config = dict(
    model='segmentation model',
    dataset='rendered solids tumbling over patterned floors',
    train_examples=97500,
    image_size=48,
    crop_scale_min=0.8,
    horizontal_flip=False,
    rotation_deg=10,
    num_classes=25,
    arch='unet',
    norm='groupnorm',
    activation='silu',
    weight_standardization=False,
    channel_attention='eca',
    pixel_unshuffle=2,
    widths=[48, 96, 144],
    blocks_per_level=2,
    block='plain',
    attention=False,
    upsampling='pixel_shuffle',
    label_smoothing=0.1,
    init='kaiming_normal',
    optimizer='muon',
    muon_scale='original',
    lr=0.019,
    momentum=0.95,
    nesterov=True,
    orthogonalizer='newton_schulz_5',
    adamw_lr_other_params=0.0011,
    l1_shrink=0.003,
    cautious_weight_decay=True,
    ema_decay=0.995,
    steps=38000,
    batch_size=384,
    epochs=149.7,
    lr_schedule='constant',
    warmup_steps=760,
    weight_decay=0.02,
    adamw_weight_decay_other_params=0.01,
)
Rows from block 5, named by matrix and row number. Each number is 500 + 50 x the weight over its row's rms, rounded and kept within 0 to 999. All counts start at 0. Numbers have three digits each. After the name is the row's rms in percent of the matrix's.
# conv: 3x3 conv (model.mid.1.conv.weight, 144x144x3x3), inputs 0-13, a 3x3 kernel for each
conv.11 090:455495487503506455500690462517525503502467497398539501507545581502507495471480421501500500501500500496499499489533528457487472497494484499499500502503502503500500447491492503482695506494474339465509495480437508523505384518507410538487532506569594501476482430479513512480515499504501459520503439551428551507435480507508296471579501503492504579463721556524525524555491470480483486
conv.12 114:503608484497552601492498490486493491691502490497564498506441495590479503459502510496500498499499499503497498528490495509471582493415421500500501501500500500501500464522531447508539481289564550570509362487490516586567608593483539694485534513396487499511516474513497466417505483508529509515500536494500501503504491516506439499497512504449318519609488581506485517500460449454425522
conv.13 086:479513496565535513540575482531448519472537502522505519503469479619569521507438446503504504498501504501501513521521486454447507353497418500500500500503502505502499496509500505484586521567501468524576463486473510487562539493571481514518446531580505516505444520514426489544492489486453496503510483506417480510514482492454470515495491458474487420499527511493486498543410502513516631
conv.14 091:461392444561621591568503566505464480524508506556495554498483477583489469382497487502507501509500496500500498426449482512441291474280424498500494500501501500498499510532407503500426488510455547431515500471497517325369510578609412494499514394505516518501484515536497508424502499470486503582597651502336469345466428417490552522501518451553504508538614442446456486502443445493511497
conv.15 091:457352324502486494498477502455472518473499469476449507490492510485473564466492478503499500500498498501500494491522446499539508513531482500501500500499500500500498497495544494483525416500477398530759502483561477476281471521495539544580486516498488499494512490495395488510492424501499486495649498561479434480492477462515429551528479496514513740489521655506512581465499475487466542
conv.16 098:517579436457492516498489512430519510494500512483468497485517489361494506475540530502504509500507502483500502496499509499483493584500434500500499500501501500502498545480501526491574498524573475510438492501493502493486536560444628247498446432519504476508443427516504512535475475496508533496493435537473438387521433405533535509508483507474445552496502503497485509493424508500508526
conv.17 177:517471505481498484501581557577497527493456481517481503496494508504497488508533493501493501500485498500480500519524463492469425468503499500500500500500500497500502523578510491485499485477462542494514703522723627505467513477427502494498497494466522488469533477509490495436494442478517459492490438478566635483530553464576530553508497479504476513496376506508513501505336500564411505
conv.18 092:437376487443508480541512504500501488520513586491451502498462503517515504439540496501500518501503504488503500526509538456500464531520466499500500500500500499500500449469476465477501470477482502486511456478450523546621423342477274399483482530505446511504440453612404438499488500497490497573486519514338445396499442542501457397525489494474513501512504491542499467468498510480493507
conv.19 091:450470525461606485435559511506499505506494479392446566485504512501521511481484496490501503501498500501499500463414494474479476490350467500498500501500498501499499481519474489518524498478477472500505521501521682500513572451496478526548495490445491513499485522529433510536499499488511484498327487692500508545519503522474552534500442506576449583501536506489485567490525401539597498
conv.20 082:428575660558567552500508522454406511520533466488515478493495503535550598518545472501499496513500500498498498494498630473499405535468278501500500500499500503500500498432541362438507458484432519527520446484641502499553465526501534528590461521505501575535395480505473347539522519492493489442521463525516526530418441485491462552502466527561494601406495493545513360637505430504586505
conv.21 087:286483419486490472499511496485622466490539536450481488509528481501662517508501535501501500503508507501501500548552439519421524510456508497500499500501500501500502489400438537499438498494424393509613563630596392473523487622496526591490472509427476444555486505502485404553551475493429509594462517552588575538504457420451494474444485499502457471499477516548520490539521467566564499
conv.22 093:513519331439538582494499555398495498237502508541497471537589554553675498530504547501501501498494500490494498462458500509461507494606526499500500500500500498501502483498511529516537510497526453537473521584508513512541435497439432518478465552490502528519458635559511589465502497508509499477525482522487519575482432510534472517495497509518437454479547503584508494539507500504502513
conv.23 098:449554498456461558456498502824391502375472495498514509509558523502502497498496512501503503503499500503498496485583502501510448496497450500500500500500500501502501500499499475480496573470449495503553468480605605522520548659508460513471448531375489491482494495502527507507472488498495509503496479517492541527489493507491476482483464496395498497494512389489539500517478482516518343
conv.24 032:474603555476489465563999548508516512527711499531534496436489530550490515517504523498501499501502500500500497501548513508556501501490486500500500499499501499498501454504490505495459494494433560825940657934554511656499457466482437504410489542518508477515371382461481405361629525568496503491510498524492514434500494454470520384509510502502499518520493484514490527452491500439492508
conv.25 062:496602512519678553534789511522620556511667488491577500400420487507472503499434477504504503502500499504503503558603554552573521519491466501502501501505504499499503454501428501487432430485403510601713497656605515630626478491499462459444485524516529477509447423446476401369674556606542493488575508540308476350422357308485479215506491466508465449516483476511472520461429436403374417
conv.26 088:510485427490450503497487498482501489514574475489518491515500530466516485592489494500499502497499500501502500523801546536510503489475432501502500501500499500499500521445434532497449496495501551550561516627537498372461502557460538492444458493490553446506324330296488491477502509520497474488519500449426502550450409478503473509486487469494521510531487502550557518563488550485499507
conv.27 169:407472421438498516606552601419464488568547539495500516522501497505507424491535497492501497488497498489500500496512589428399522421477537500500501500500500502501500495370517320256325407466372428549571438538517509552518452422519442451490458457440503497503511512509432445451496503500510580546498501501535507582531532531503490483584762614491510491484496458484517501481495449492494397
conv.28 101:762471574503454529503513511508558517498479511420475526498516500555520500612514486500497498504501504504501505496563455551558379515502515500500500500500500502501501572489448572507497451531497523440574549470550475516534603589477562569508496496526478502498429539530511577738513644493513479494527503695451475500485485404608496476491506429451518489503473558534516503462503559486501490
conv.29 089:405492436483550476504520498490554499559552488510514517531501499534545504505564552501500501502501501514501501498502413459433469458490480502500500508500502500502505510546477464576494497513515419356407494507476782522392493405411473718369485519540497498518494561525587563442504505499503409528552495525532510491521552452516528453493490502490492444509519488502505484462419424526498469
conv.30 091:496455400458452360467480433548456473767479442450545552487510499619576524531498517497497496500502492500500500481466492456542508492419479500500499496498499502499500491515505530428495506335443512591529403490536553460464390486477440497513434471542538492497585371464441474445518484528515475473559453510464534573340492425490458505590599518490667439546502475613521553496487452467432459
conv.31 041:419562524498491437556999514505553507506597487525555493398385439511425501518477485497501498503500498505502499486591522550708510643593442501499499501500500502500500484605513527507469498488446552740737751821479685516502431438444470471301496522507500507557473481478493470447588509546519512518533511546496504484504479434486580422512497530500484516507513511495467505391484489411450459
conv.32 084:634571536507506530499476599552456500475514507469498488504506496519551446533654513500496492498495489500478488465485518510491472613443460500500500500500499501500499534390477514310483537464375425461535417480469279462487423507389446516495437456487531528484487468460426397572616494513522442496506468546486506410426514489486481485492486479509459494513496492492478439509505496505601538
conv.33 092:375413440537506483569507497429497490550531496539581515514481508556489470521464504503501502503504499499500498493443508546535512613502571502501500501500500502500502545553505630680460667555551406491568451535525544567511429465477474502428514500396524503493522569572397505520505501487486495465541556584502509521489514488556603429504480489525498525506525623504490521534490497501489514
conv.34 097:441454535560499516525472503408709534542496492503562512501469495529502539451494508499497504495502505500502499506491505529554453557749476501501499499501499501499499475492509444507456530504522498454518447545523546462538513459460512478477319495468499470492571442510437511527494497492531492523539506500517547441473776509450510484504494447483485473487538468506498450522483477478492548
conv.35 087:419364389474492471490434499489492487423493527520501512490504499472675448549594501500499497500499499499496499545509393475413291523472511504500499502501498501500498598487497525435473505500395438531500449399481514497485483531399490278528578490494521485503556490501509368565502484482590502428481419559540484482558614504460513514508497539491506529568463485591508559503665515473513518
conv.36 171:534530508535600516501493394552491493601483496495477506501494480483499470510471431483500503493500503501518521498483506502493489559511513500500500501500500500500500494507554486527533504521538499518501508529517403506526640503520506506519499488497472438475653692758525564648500499495500490564485488503542378496518370443515481506492501497457542503485563520473436497519492499497499498
conv.37 085:398443326503487500478496538470509495502510489479528461635546501505505507503514513498498497501497500500498498482666435551684485430476514501501500501501500501501500657486495489510501423485482553379416486497453494508559482482556508503480554500677478574511390475430495453510506513518717497541587475660672521506528503505489450502641525491524500419512510499512500438667509590556493494
conv.38 089:501448388603505512581496497501468491465529651415537626484485507499523516514473547502501500508500500500502500506448462531493493487504501500499500500499501500498501533520456501511497476491505572493506617447489489523511510459436499429489515490456527543529411493690300601612502504471500495503536521408501521468465481465498493523444499585508460595511509502654553509513487408479496478
conv.39 083:560517522668484450728512472710328535520508501516582487550488432500465504482502488495500496501514503503519508364559363483496460487497484500500499500503499501501499483494510513473502520458445471534462459506384426480494521532512489482481430459519499486484534589487541705516467522451528718444522492520560445460362455440444489464509493503467499499506429489478498497509536502509511494
conv.40 088:480403497505487474503508505466492513551536451541549508528512494494477482490478479500502496500501501501503501500496499398503527455504465501500500501500499500500500523473492477364483483499505461471498433479509501494438484535482512562484491476462596562529573436530750655463499500476515497490490495609497321499500444537527508511508507425509467443495472517492484498502493511480644521
conv.41 083:488494471498448409512504457506505505514566515446530504507488509609575561530438513498499492503501506501506505443376332460520475474440468500500495500501494500500500470516467490448467452453443305456448397379455387447348396473379449454490446420433500510583495469482551527475478411465522493469461442536490463480420378385507346460499532497488512507438493485545500428469441506495514493
conv.42 062:571548488565618533516512520368524489441510490497480486539546554584595527577580535485452465482468476479490489502500397520524382339472459499497498499493494499498498493446461473470397402343445513512498515517497518512525495547456521525486532491519501460434539551461498445537440341371505456465447488422353506532350485486495444424515484497502487544417475603478475510503483502515507467
conv.43 171:458651659503701569624797570529509491492567474499499497498488458581619529499536510501501501499499500497501501508480482530447440524442408500500501500500501500501500456487475497530481489575499507494517512510514543558494441400508492470491518499571387459476401201492509508494444402489433491545501575697513661622593568510497480494510522612510512499529606575429476511500473518509505503
conv.44 047:529666538506610639493559515374458497425490491487496491495504551485522508465578524506499496505500500499500498495499489426530396423458437500500500502500500500500501512491510382399470355372440456552508483536492484497516510527501484508495491448437533512502492452495465368482499467505501496496368499488471447413448491371518555424514518493583503495539479494496502516502496518491520615
conv.45 084:473491525501497533471477498500479491426532502340460501502515501478501541578416560499501500500500502504501499555547566459750597497513418500499500499500499500500501519492520480459630539411519495529492464500494489491412420505520512490492490449469477572507486491551419504480499478508521525501481474342564521510581515471411512480492352480437439499512485521502600503507423481490495505
conv.46 102:492545545503492554498497512495538512505553511629617530501509500504501516550486482499498500494498502492499502476323307461488385498589463499501500502502501500502502486519499542513529326401525478488509567465485587497505441504467529488533664473441506444474493576502711692534495446516500580515552504457484483546438477445399497541548594504535515494518513535505488483519444425513445504
conv.47 094:440480502493534531501505505493513490445514504362337484508495506525500500480502519506503503507503500517503501501488464451485367399478377501502499501505498503505499492498506514509505510486496514507466522495510554497435571500521543480482480472356483472494410516541365305603482501495520507458452515420461623582498529557558557621498497539556517503502565473480521542536521634556500525
conv.48 096:509632560562615623558546576623512472502498471506498490478487490420458493473601536499492499499498497501499492540526562480482514490500496499500495500501500500500500499488518479429495511375351455524540540564519431503474502606447503594487469569457510499518510540542484481490490512499455467451492507433512456417506494437537563507509481397531448487525473503619532531489519503430494602
conv.49 090:493495381511493606392534624435495485431544537483467511483506536523532488501561564508501502508501500500502501535520489497483527336461486498497500496493500500500500529508506479501492681454488509444576527501560513455480509497529508496530371491496512494514547561629452467486510546497509712594337618598480422453512361451515488487365473524489416486388460406505487327506443335447428449
conv.50 081:500386500578513408676535481519466492583459500488414495497493480472502502486520488498497494502498490501500501496480327472267388542490568500499500500501501500500501492468456436503494514450500455458481510393370564454457497513509356403428401493349488504523469596488367392584479460488331433475677499503464453509471461476441468501525456522455448399477500459575480529534477506588502546
conv.51 052:538649586583740698517636606459506503489507509515475501590523510555517524598575612505503501502506511501501501487500420463522510385469452499500500499499498495500500498500440460460489257302445537552550498526514497507522500514513508524497519486499597507482492506410506444473514496482503461490391411488511510505489504508504501470513459513487461503513496506508497542496482543492472485
conv.52 084:570603465530610496531530509502474486583543557482549521499510517523520473493495421500500499501502501503502500547514483508277510498564834501500500500501499500500500496581516459495510596508479541361449508408506394345396460440467407516582413452525491465491611647457561550500508521473558470512549530461544490448449271250476500477426423438549507504495510497475414482490444406525500503
conv.53 089:390252454447363385483443489999539672478354412502486519502579536542518538456536483500498499500504501502506506509510488592479489442464440500500500502502505500502504514488478506472526487511505436605503543561552492513515557461490536433500505628558426465525493461492547509501493370470505484466505475451560540501497463499532581481505501536460362400512455506507525508497495566465543449
conv.54 090:500358480479512535585518514449859478623360504516500480504492503438494508500581509507504504502502498500498498503500471516527565496576694500499500500499500500497500500435402502501467543505564503517586463586457583492753468478455488498383497461510463485498477487557475515540509487499486501477539580486500440462385484534490530592565502558524501431503493496500474493460496567518488496
conv.55 088:457501449442613518508595550469449476527502488532461562524555496535512480512484539497502500497513504487500501500491485511305492623491766500500500501500500501500501504543491357358584538527535485497431431426479327479473535584517502515525425514537511495510504468493384329538496497509499490496489470484546528478728595458557766504565504495528504385464457452494484464506431502512495456
conv.56 174:744711547599555510543535541475486514517474493491505498489498497492499506565480506498498504498497499500499500366414469439333406473314421500500501499500501498499500505535486504492413513493412525518516521541568500527500451465489492503482497508499504499536492463550452508510502504500494507525498500487500488504506553493467601547512506496503613521500524520497502359508538496525550540
conv.57 174:514521507568491499509495474514489505495607525498639503429488461506346463452505503509514516503508513502502501493484532503482682515520539497500500498500500500501500498371462486351490484439491535499491521504456529497455482486497505468500492473496484532420253500478505510474446496490502486389511499479514630452501503475499482437490496514494430506497484509462559487468492510499455495
conv.58 100:495488545504513298469479502407480486499491498458491484506501510584477510485512454500501498496492505500499501505471480452526499465453541500500500500500499502502499511474502546498459549490472515486474527489537523495472353508512418509538513495507491478506456423530471467486516525511501552545527484615460511487181494531346477547480479510475612520580410485468556493467394519498492460
conv.59 030:607863586696871867549679638494498496407506492508500490540561584543561531568547539499493493496497500498499499515508489509510514430463508500500500499500500499500500480493442432409415229314384511573513529590553478527532482559461481520489495472493505499478507510477492441482488381383487453442430440462498502501482497488512492473528497490516487500516497516478484497493478498484484469
conv.60 073:625534487520639562566537517474480476527421517480524450547515437463487523499437475500493499500502500485498502516449539494514488492488453499499500500500502500500500453419485503384556419462508460485521420567558542561538493515502557490489496502490533493464476542528483387443495507502503501515482642529500538437455496429498520506486495518442500484457520551500485472479424437461459471
conv.61 081:483390510465488649478514524466430554457601487529523545565509517499495482552506584501502499517498498501501500711501300523500508478471544502501501500500499500500499522524448482467512424480489536501463470494460332487283491462517487537519441457564565464377470514495486525470539480589461493468491550487425532606499410531568492495527542490510455504507465493456551492403490496497498518
conv.62 107:524563497548686516596569573440472460469499420506498499567471520562500500521512561500499502499499502505498502657538494609525525546540555500499497501497495500500499382496477426545493418516467532474447594535568603576566476462518477563536469541546468441436452492417511532469494476426500395443528382485388461563329489556490500522495546503500513477527509360526559486514632528521523509
conv.63 089:462452472544574592518504417525499504466497502474576530498506518470455518478513534502501519503528508501502498497519487495529388633503357499500500500501500500500501473482499519558472639567500484406501643521526827513546453422277460392448516542468501529498470471515479448628499500529526502488537482495478494538461498454546495462427431480503517456579459413497514414492533468503519615
conv.64 086:582497688420504518622617524520387450495511499511453509525498499568465518420497503500500501489473500491499499553440511603544506639473496500500502500500502500500502494498484652469386591589501458388494461538586445517505517392489513485642506481504502642507540468512498537504500476502471488511573499457485493463431505497510468473507499458532491466644668463507479524549639461503513587
conv.65 095:507487530558477477440348467983477515345421511498501456504521515491507612510503528503499501502501512502502503495490476489465429493464448499500500500502501499500503484512480494557479516538491450510476566507500483495424478467502507509544460489435465495564501424446492530459510508513526494507370496481518498498470495474454509511525490417385472498494466509459506486513497493712477376
conv.66 101:392541465694529481501496495365482483527572464482513509507486488532500493419340488503502500496498498505509502495551564487536483518496420497497500498498498499493498497525478502505481477487405509552521507498514390475589494494464615490397438539438496509536485499464556641491489419481506503490431481466525520513539589500268631529402471474530490502477417346577503457527460375489532516
conv.67 098:558515382428484492485511497454493506516505526563506505519515475491688499471399374500502501499499501490499500564642504515520618258393535500500501501500498501500500515536535503470504505464476590509496491496502495506490646592514426436495491497494497478492467542529477443481499531491485504498452501497511567446549521475481647494522511500524537547499471456540470482487478505496504435
conv.68 097:444309435529453532344316487499501495509652535555487497513493536402518477495657435502501496500499497498496498502539517477785421541520261500500500500500499500500499529537488482690484496489485498502484499469424471520442653550497488475486503507533589504470516502511533358496530499474622535481514526509443507498466504481496492446524542483518502486511505505444428508459494503560501462
conv.69 108:178041251181227311346339399545485501550505491503502496489497433493455446497521491490478486490487490497499497539506509517490617602434505500501500500502500500500499477526510490501499498522495386480492479513460498507425496566500531504519530557516518506525625780509575538655504510501502501497458471475543333493504503511546651678538502520494482512493478481567516429590492487484553528
conv.70 113:477299467505406484479211515499507497499480514496469489504540492469442588539433540496501503499502504500497503515486514465505725561502565500500500501500500501500500417532524488484530494501512520508496512607534469593506497515476554536504499497497516546500407420426427524473500508520493480503492497470581505516514650456504523472523489488522487505506528533474496405507507530498500539
conv.71 105:494457528485382519489420478620507507536499496488488500525538558688530556512607640502498501498495501499498498507507499609495250491480481500500500500500500500500500507473496585569362475477440578557697617643517482501634487499527551512525495504495504464494434413400320464495531501513517498455508490504461504607472481442467335449504570558532506465622593502396484459487495490450490567
conv.72 096:426495359489507558461425463438584508480491496494502531509538569471446488523349468513494493500483492501502501510509498558426468515462504501501502500500499500499500492480552451409527558383498495488507501595562418497628478471530475559508471505558522521498422458492473491498499500503463487511492539597375498499438434380498471470617514431556573509541544584529498478569619418482409416
conv.73 094:460356473359499427508420485524501504479495499369333422445484499411480508334446498498500501484456472495493483497520498471404523497442468500500500500500499498496500511502492534487493464460478560504494492496538472515503510540469473600541521514585538600505382356552385243451499483471495503527510487489508440476477457568507574662519447488519465496542495471484619620499472527493426507
conv.74 089:397479492455464474488552517438642514489380473509477451515617543494506490406582509494503501491505536492499499556571574489497482651545487499500499498500501499500501457496499568530516517530675366523527513522474515546431535563507508567447529457511513560533509509499513516503478502622506535611488562538460556521459485493506461492431309407476504521508507460619465433527429544484506543
conv.75 093:590387505523517497492585483470536533522512505424484506512491525536539541496408544500504501502499494499499507504524515518505481693475355499501500495500499501500501507513521530442502465584667632365495464498569508516521522431337440553359449512367489494495568471439487493487506509485505507513517506508535476436448507483495513557486484501500430483554491481490527505503507441499510506
conv.76 024:539676574554834606502530506546531505505554520481517521516501504498490499493467485501501504500500501502501500479505484468491476468485472500500501499500503497500502468400480486352484494490472429508512438512502490500493495551484496560524439524500445510489555551520566537501508514499529538489539561517446490486503523506484529537471475474498495486480494473504494429529500495520493458
conv.77 093:294475335395494456498466479352437516654532534498509495491494507532502481478428508503497497501497499499493495502480524498480483367493510500500500500500501502500498573498456598673443421458489505499647467431532467501502500546493453404493493515490504563493585592524595631584503504462495461495483424535459519506480555526421471495512587503494505530498482522500552517519486464493441521
conv.78 087:374563457492623510542507524491489487568499494569484512508459502497629478451501512500493493494498502499505504522564494546584534614697563499500500498499499497500501469545329504614548496726555453489482514563530500522449563572472480475505449518481512530515586559433545531548532504498524521451604553449449447405576287504720375582538454487562445443563568555492459379488442386531512483
conv.79 147:496496485495691665498499533478499495490498510510513557504514536498527517483505507504505499506503496502501498513502522460500502515502517500500499498499500500500500417486468493499437515505494512413464505392390484510510486456507545489538554503498507509587496399484498494545517496487500491521501481524504543518539582546513498506497444471451451490463503540531539517445489551473502566
conv.80 094:508481470531496498553488421524513499485525504433643492457508590372496480389492691501500499500500500500500499481457437338572603470498458499500499497500500500500501494501630434400520510504503477439411479508478492498449479481477478454496489499463536550507464533451454427498502498496587588500514778430503462430498520550399471517572423449525508496495403508499496443496493469470478501
conv.81 084:432363503486364505506489700715478499545507541534460469499496520492496526502505497504501500501499500495491499456494468491528433491474489500500500500500499502501500498477497469334510535460505504460506547510610498493461433395585550478483547516534543512544512435524496375555514577559434462510516447475497493629324489518525489530489448470521497476508344467500486523504537525515658495
conv.82 246:507522524423481471999999999498500498455516493507495426457493485482456476511456494500499497500499499499500501506502519511497528505473510500500500500498500501500500519506512503482501574591652521571528494510521483523543508496498506525567486489508491599523485444505519522515487498497487510493498507504489484497503531599512515500513529520508499502567506497520523547505503493503504496
conv.83 022:543508513527550501505528497497504497504541504480488503486496496467425475459428486499499501496497500501504501500494453491496477490495521499500500499500500499500500450472468481486502504526497442519553484526518506498494512624506566595532500518493477445483491520462507535528484478479469470461516508510515466480507480511488506508509514506506480502489499483511552503555572511544518506
conv.84 083:495493510494692459425532492513500535765741557509503509561520442513586524502542523497496497501498500500497491497499488409492485442640425500500500499500500500500496480502501501512469534574495467463534490518528488525508499442516384547560502503484479512516502501597555511594495494497496534532399477508538516506501495572571568509508485499407455483661471518466487506451504523448493502
conv.85 017:532502501562509511535536520592545539572648559527535519468454483475465482485478466502501502501500500501500500512508498508497500495518507500501502500501501499499499490451468482341459498472461379517499503523473488499448481580478511492525453502495492466481479506496514513502504515513492505451574577507501477490526509485515506508538537498504495509494505493496493495510478479492487484
conv.86 089:487495579532449476539514513568576525465459486491498490472497590477529540465437421524498501503501512502505516504129728363491506473331472500499501500500500500501500520401511475498507461537498451488542354509487344550481472432495490372512507464506396430464360287473553378443456510530447507469524519502509478492503472557526567494654489366559496442769509475506527576491524528464490487
conv.87 086:527594478453473458513555509495462496551482417568498499495469466494498444397521722500497501499498500501502504515516465487453339407498511500505500500511501500508504484603507492457517473490493448455538508490738489475523459539490494504567510517539574455546509374418462530425554613504454572485523521500450484435595464443537536383484507496465491499397485495772535502549488497482547403
conv.88 086:538484496520466481519363478497469480478432338476381456445406433497470448501497465505506513504506511502509512490433477499494463494509514506501493506501499503501500626555740552504647446492597516502506503506515467492520493515548459457525502493534518485467529630519458477548498489444545493451492497453514490584465421497467483429567516491501500501500454496515499499533502557552538521
conv.89 035:495556534511533520502567518557541522496545528509529519504449495471441493420417500499499503499498499501499500491473475500483456504494468500502504500508515500501501487501508477473506481502495498579500480529534472491525512528491512503488501507505541812558500508516511514562502499509501501444500509496485495466477545476488532496507577495509544505509507502520512497507525488495486472
conv.90 098:528535536521397493517471486489522498497535513621486483506505476513490524365390484498500497500500504498502504521498390511508467539482595500501501500501500500500498486498397577505332494471490564508478449490506498509485376482507357632504479432501417512484492502497643508510486482482414381500250424542500503501492499620458509504715507419486508502438495458501495521511512597504574614
conv.91 095:534536507509354508486445504456761515496677620494491506502491498493500481539489491497495499498499500498499501525483544461458565514723506500500499499500499500497500527513441448470390528450489521489538452513481507498521428503538501352573502256459476541554482472462538498508522487499514501498674518524505510450520614488484495523478558573508629532620489462531422489510392570472462517
conv.92 088:504505505497534560493478484505507547481537501570499379524494490509501491414484560503501501500498501501499500506513530594550545501526444500500501500500501500499499521488542484485499502452532531519563436491531513514572600500505394559489538517513556628498427544496494488471492478503498449557478472564491506491513499445382380386533498494500459484495426487510503502502520486527448458
conv.93 084:501568471512551518495521672584569495472556510525587579501441508424495497430469435501500497494489498500501501513516373480491455311461456500500500500501499500501500530540465483554540504576490416375547221466529466453479452410432495488412478391500499484469576498369404515523474495467402498498451426425483528436499478419489378543521514526507465440420430464497504528480557488523499476
conv.94 202:569718618518504522480399485475495492591488502502497497499491505507506524527500493497480497500501503501508512395392472363471504481462432500500499499497498500499499433479495479514501485513509464483608496499503479453444527588600496591491499508501477445499540487522418422328496460495484487527493491513509494489501499482525562576492499523535504498513508469431386432486500445481469476
conv.95 039:494506518502531511493505519513546512520519496498506508492402480486472324503496463499503502500497499502499501505525440525485431522501496502501500501502500499498499511442487504496491509499486499495458443505449411449458460506497506502505498513509715596494424470520523498550531515546525496506502500499531505517514504456505516513521490455523447441502497470486481462497474477496485495
conv.96 087:458490503476544501402441437511581493478498586481498591482503495512511490544449493506500499503501499503501499564531492515478434531490436500501499500503500501501499508327505505411497488436486472538506384496505442540389513398474488496501650525478486530534492366507488474453492479498503497478502466465482465528481495498492451454507501526707533539560485452497498726523509443496463500
conv.97 031:537478495518494575206000112514485501502447483498494501499499494497499497498498497502508514503504505507513504508534505498506507498539588500500501501501501501501502519490513517511792526586548503513505504514524548509507502498495514520506492507493518553512500513534614564535496506513503520534504501500490484473472491512460487502539493494506509515505497497509508507514506539528517521
conv.98 109:496486481506498513544515514502525502463491496506444510473500509418548496468465599498497499502500503499501500495530517497526492519490484500499500499498499500500500497476492505750524511503494485528578503498457565556488495491572508407567500506502488501515539505472498587445489507514504483508484507503490620667491506387508521485430604469491485416508510400497484503489506620461493475
conv.99 099:514501525435497525418505523528509547462510520536500531471503488477512485274509582499501503508504502502500497568527613530567534580472505500501500500498498500500498590519526501503484496523496438600505442654490534584478500600504547405439462499536557547515558514562383480517531504500553498482481458398605532614542446526484516617503623520476445485501513510509502496529503463476455248
conv.100 093:580378544740297693489480580539498561453502504502513502461465504527509506500525509494489499500501504501500500468503482525504510385515543499500500496498501502500500479535494424484502604482512525530515435391451509510524583640479496459496409509474510491501522450509518496497492494508530522506481406532443614479456465460499443486548570487516487484362542568488497455511506462497487502
conv.101 091:471389424471462604476482499506516509410590788477554515490505530509419478496491541499504507490499498496491501529470529456467459396439557500502503501501506501499498564499521481407551568490495459445517733498389469500500365454353519473503519499494494522540543429502533478457518501502513483537523514465514774746485511486493631497522491510532491489511586525479504497511490506536492460
conv.102 089:526487477538489543521455520502485464486501478497439442450477500457482541467372428505500498504500496494501503507249431466350497493515421499500502500500501500500500469513500494462537611553529524512511628593486485484475502516524509468507511503483485511500487345343475382349502494495506496503559491446494483510536468589464456531514522463554524489544495506505503419475471452509393498
conv.103 019:516490502509509494512515509503503503527525496465506501441457494475478464464480438501499501498497498499500500719577496574582508526546507500500501501501501500500500504492482486452482500522472441579531527579490438506455535701492549537506509578500483469494467540533499505522544584561543599550548567520479489515489502469498507517531533513504514516509514490509561513527502487505501500
conv.104 081:480505483474523494518538510354624474420600532522541505510548492797582418496485509500500501500500502501499504551553507542457493473483528500499499499489498500500500466406446547439501490503471429486449487492545468493482457466490463538509397624490354533515398481516498495532535626448444359535529502569489571473454491446471519569476473519374448503473476508501545486511655482494501502
conv.105 034:480500547496508494481632497493502500497513522451497493489498483501505491461505502491495498496494494498493497537556497548515502570584528500500503501501502500500501619482496500519523537580505547712661566546510502493486559551492517513495489499487560483522456498499520519541545570554528632615533522502436423449352451448419492500517548507501543547506556512502530516483515453527496476
conv.106 087:508533511508555518553469462496534451529436507496460475501500493629411458468403417517502504501500498500500501500382499584180441488512512498500501497500500496494495554542514446476492505504481416474603378513745503527646436479451513477505491484447514485487541462369614338143496482512467495464582578489499510535357717644513514531504462515509502430486353467506521503510502500516498446
conv.107 021:492452478486486420483487487540507510570734511510518519495537524511520515501503505498497498498497497502499498587589503515525510520534550500499500500500501500500500489486516474497508484540498491563527509580524529506505503512469506519475462468498503496520508531556524518563496494494504498510509505508506489489480510517479503508517529513518560523527526492511539501550520505569497511
conv.108 097:502526527565499538524402479650324506444495514494499476501488495485538494410425595502500504517500500504501499498470497455504497487704445500500500500500501500500500505511517477484514475368524505514492524475502418374502467561501499510429547436496532516539489479469481420485480483511490513476489519510490484471555518483538516542433510506515525475499489516497505529443504491438432489
conv.109 088:600497517538506488459458499424505501517595509481556519585504478533570485506492492506505505504503501499500501499519497478489487542478492500499501500499499500497499457406500487193569399337513415511526505492487534568512488469438502434486553414496520534505509475505509531486503519558530510499519496486502537488544506515593495394465463506500506508428498511490450522516486487580403479
conv.110 085:503493502465723404747774381629420473493554451508487507562499497529532472507502515503500499502515501497505501494523496497497444515498438500500501500500504500501501499512480506479505510580500398492455195574458471470448485501432480527514492410440492487498490479460484481505507430527510378522491519454523427511527446455440399421482487464537524497418545500531478507427475604486455529
conv.111 017:542508536509468504537525511591557539495524511480488494569561515543561579536550574502500501501498501501499500537552555533517525587514499500500500500500500500499500513536573533540551529571520511473519496513532462489503520554643556530613513521547468419488470484508520463528499506515537518529502506603609502498491463465400377409550543507531501529524535652435431384408331240458409356
conv.112 101:474506499502621534638546585554462411449502508397551480504481537534494451622503466499494498495498501499500501468510497477485451472671450500500500501500499503501497534526493494507452405483585634572514524602519510487485456512492517535487479474535444454494391502698526430466512484504498498499516475520440346507319453559436487321564521616502497503495496583515453510437479505481465510
conv.113 092:344585581497493527507513504491499503514531500583508497508498499442506494508472467483487487482500497495498498500506543504532557711473496500500500500500499500500499440432517367485503646486423512506548479522447524493431512372494334277478484416505516506553511531444444548514491534484503506498510521493496437459451335491401427426476388502595499609503376512509497409458473511457525526
conv.114 160:427491493502419425594515592489503506522510489478501493514544508518526485529482434498499498499500500502501501497504496283494485289524513500500503500501506500500500488508534505506509501495543732738579485512564537564491520503494480501530499504496499493512480406544514512524484487519557532514544526542567463302522510484671500478498438508503470461493423375545447429771489490609494489